{"dataset": "numbers of one to four digits printed on busy colour backdrops", "image_size": 48, "horizontal_flip": false, "norm": "layernorm", "norm_position": "pre", "activation": "swiglu", "head_dim": 32, "qk_norm": false, "drop_path": 0.1, "residual_init": "zero_last", "lr_schedule": "cosine", "warmup_steps": 270}
Rows from expert 12 of block 3, named by matrix and row number. Rows with one number belong to one neuron. Each number is 128 + 32 x the weight over its row's rms, rounded and kept within 0 to 255. All counts start at 0. Numbers have three digits each. After the name is the row's rms in percent of the matrix's.
# gate: expert gate (model.blocks.3.mlp.gate, 16x128x128), inputs 0-127
# up: expert up (model.blocks.3.mlp.up, 16x128x128), inputs 0-127
# down: expert down (model.blocks.3.mlp.down, 16x128x128, transposed), outputs 0-127
gate.59 086:123167078103138172096098165052108164197132125150119114070131119161099100073114139168061122104120145138148187111197124052096105181127107152134138112141124104104185171132131144167128152120115174073070115101197143161116134112162051121124166135115145108148145143091159180133120135135147073081157124115062122114158153145124163104123181114118115150119069149129173093112111128164171122130102
up.59 093:071134113182112169136129103123187166114136115065154162062133126159115137058101135121100133074135176124156138158067125150119118152115125151157059040143108134130108126129134132137140091152067191119143104059218106148134143119133152128129180140122111099177145141118201141143096100104169103128143072166163116087151176173183161125093147069136114121175110129134123145158142113121130106091121
down.59 079:141133147098129072118070082127156092083168153155118156158049135150148082095133137218148160089061148106118094087156152109175128131170120111128135098111096150160087137153124121161072110143084104158111167128099165083157148118113151164133147130150114168198092124091168101150107099104138179122083115201115093173099166062125101171150107139110154169124133184124110148099104133137155121189099
gate.60 091:135144150143165069143132130097110172130110149148140177160076138133125204102121135136106093128138140153141068107123152151126123117188114137105094152115165190108152161099056124156121064061144147166157146139168112058083111150088103135109151057121130097120096112144202124140076112135118110097137108151156132121059149096099178140156151094127150127120180120131187159079159162166050089166122
up.60 087:134063169160153094113159157081136212106122180134131064120152095163166174109126116085090078125138121097153137116145117166131184116158140104179115134171191182106194109094129065144083077146097158142118128094100063124111096101142127137119112076179153128120165183091106160083117145131095116136090181143027123136148126133116093160112147178162126136124144129132122123094156108138094159119116
down.60 093:197106107141126108132156126120095139111085087169115092176115140104080159126182167133111124115134138124135093155140177137156125146071152120157122158152123130120123078117047126130162171103149155093153031141149111180152087180138178171175101185120145127186100187116135090105125126089144135165090120071112039116093135146124163096117144078104132102108124169116133147158057101151163156127092
gate.61 094:132152108105123098113122092115140063122128094162139123072122117082099122146170093173204146093162105114129137105132149117111212101181128116202151101128118116128192122129145085103104168094105142114099161131125124151181145015052148122115157120099121132142179096139111101132160167097111142073131116129169177117159152168148127074143120136130152111194083156092176106124160107138164169150079
up.61 091:193133119099149088086097175138141063162110174118187121157111123119071173097150085120054103130144087101119161153131102131116103127161123084135105091130124124141140085110099118141150131140043131058073125131170093152183133049111125126144119132183172116183134097137167089164136113134138171111137150115142163164105146134141140149133139195071176131208117159106187096132110144095130107156117
down.61 098:132104114108134099123120078057114093124088163083192142154127138129121122127070138112095106150148142119227079155083155107107053101159136111131142171066164174136104188114190084139098118139158112090180147119110179123166100162109164124106125165181147147158124099144125117106094118137101136140128139093147091162114145154108105097198086151071124150117141122128205154087123148153097199152120
gate.62 115:112192182128088159134103135173121139134112138154152156177142130086151174183092132124112145175078152081126081149082094084093158072114089131087050103102111100136099197109142152174100147098136091103182146124145133113135070083127070132170139132156118103117164144075162107128152130104183110151117143101128161116146109087102096120161102137139210127133186173122111125135149116106055187143143
up.62 115:161202176101141130104118133161098182087142123170150155161096124105144168152065170119107151172076154074101112144099134082102136062107082156098073132103117077145133189119129152170112127099151101073133124135151157067145047102106069141113135133152133128151158115125176080112133141115185110170091125107116183131159125098091102125150116152126209119119179139101118104151120121094123183170166
down.62 109:149162147154199080104157076091156191112083121086106100120114127106085095130162114191216128122100114159111084153111099147095156130152088131155155172134188195119130105163131163100124076173164133107117127139083108141137146147116136161167204104155145148148142128114114099134127112114116151126170114063096153149115137182089151098091130173135132057073041103088115092126150135119112116093132
gate.63 103:094139088143137107157141141039114097127119127154161106162059122154077156141168123100118118122100120071106111121080093133113121105118071151146109127156115148108127055131053101110111116144182121140155157126171112174058108097112133130145058123162168153186111155081179106133125166114150112123176133132179131092133118217134137219150162093128142177125155170186147141149155095156131121118133
up.63 110:126132123179130126092152141068104090148156094140151084119065161161110127108166136112126084124152133110077110104086100143185090127073081126149076106190124196111089068113100125119116119113145063110130130139178111157064109107157099094120086136168115124152119173090200102153142157077148157153150111139147167052147095192136153161169171114115147161173183149152152162156158127106156141144106
down.63 108:180106123175140169181167138109152129122146062091141134154138143149149091151176045155146124142178117061155132128123154138196084091172162158066161084120155182153146126149129144074129117098113106119132125142127114118114105106073116159142095127139108073183084126029111078135121103083113128122129158116090158111115171169137122173043123127129135069165129172109115160147116153120138099157157
gate.64 094:168116166147126116104174108132132118129163167134104143072102119140142177133137128113120083123168131138110125122159118133095072120130160057136084092160106121158139109088121154120104183120105168106117144072132121159199100106138145159121072095120117089137091055113134148131155147161173156204164163207107118089167076106111179063188142109153113147093150104106129136101080062171181178089128
up.64 092:152148113189194076140154140156146140122159156073164117083120100137129156160070180121115123152108133115076115121108098136102115090122127074143124097082150122170125111077175141097117173166086161146129187066092136135104130156099101141119115127134077089123088129145161173163077149192154113166128128109094088117141226166127121155134086115127106117130136144119105168135093071147204202101094
down.64 093:137087166101189047186102103182161156145154092139045136154132100143156089170180097161120151163131165133147108092148135152128132125167115098228162086119152151093138154098063140186138102151129155094118107148081129115081092132117126134148143182117146164114104143137145095071171190168093085149086133129082116127119088124142159119127154089118125101116097136110112075142093136146183102105096
gate.65 103:169108098126134071197111089193154175116115124127159119125162127066097145072147121058145114116146128093142164113083163080120093100137102124146160129114108131110144164213181127097149077115138106140141140110157169080169102087155178106117103120153146124086169146115129082118178123124113060151124174124107195115111147050107194139131128144115164122123160143068155134125135062101175122157147
up.65 090:133100144111116110122072135092117087117119103109120177148065102164102128140162140108089160118169084104127076180138148161144144136123111150143142135075108160084177125075172168142170154134138127055137139117094150158177119075124140137131169094131136104096092159104180106135141070101140124140145103129140192137168143164183149098107191076121000145097142166120104155114185116131146129181105
down.65 102:104120149126180159086165170115114131113061098127114118109157164168119126114107149128130136174111206130107125165084108127108066127111127115145124083126131094099167181087125183080105098139120172173130154090150159102123134137181142206103098166123131157091158105124164092133176134180126152143120117103141110030153148155103122066088161136157059142106150180136052119101131092118120173073137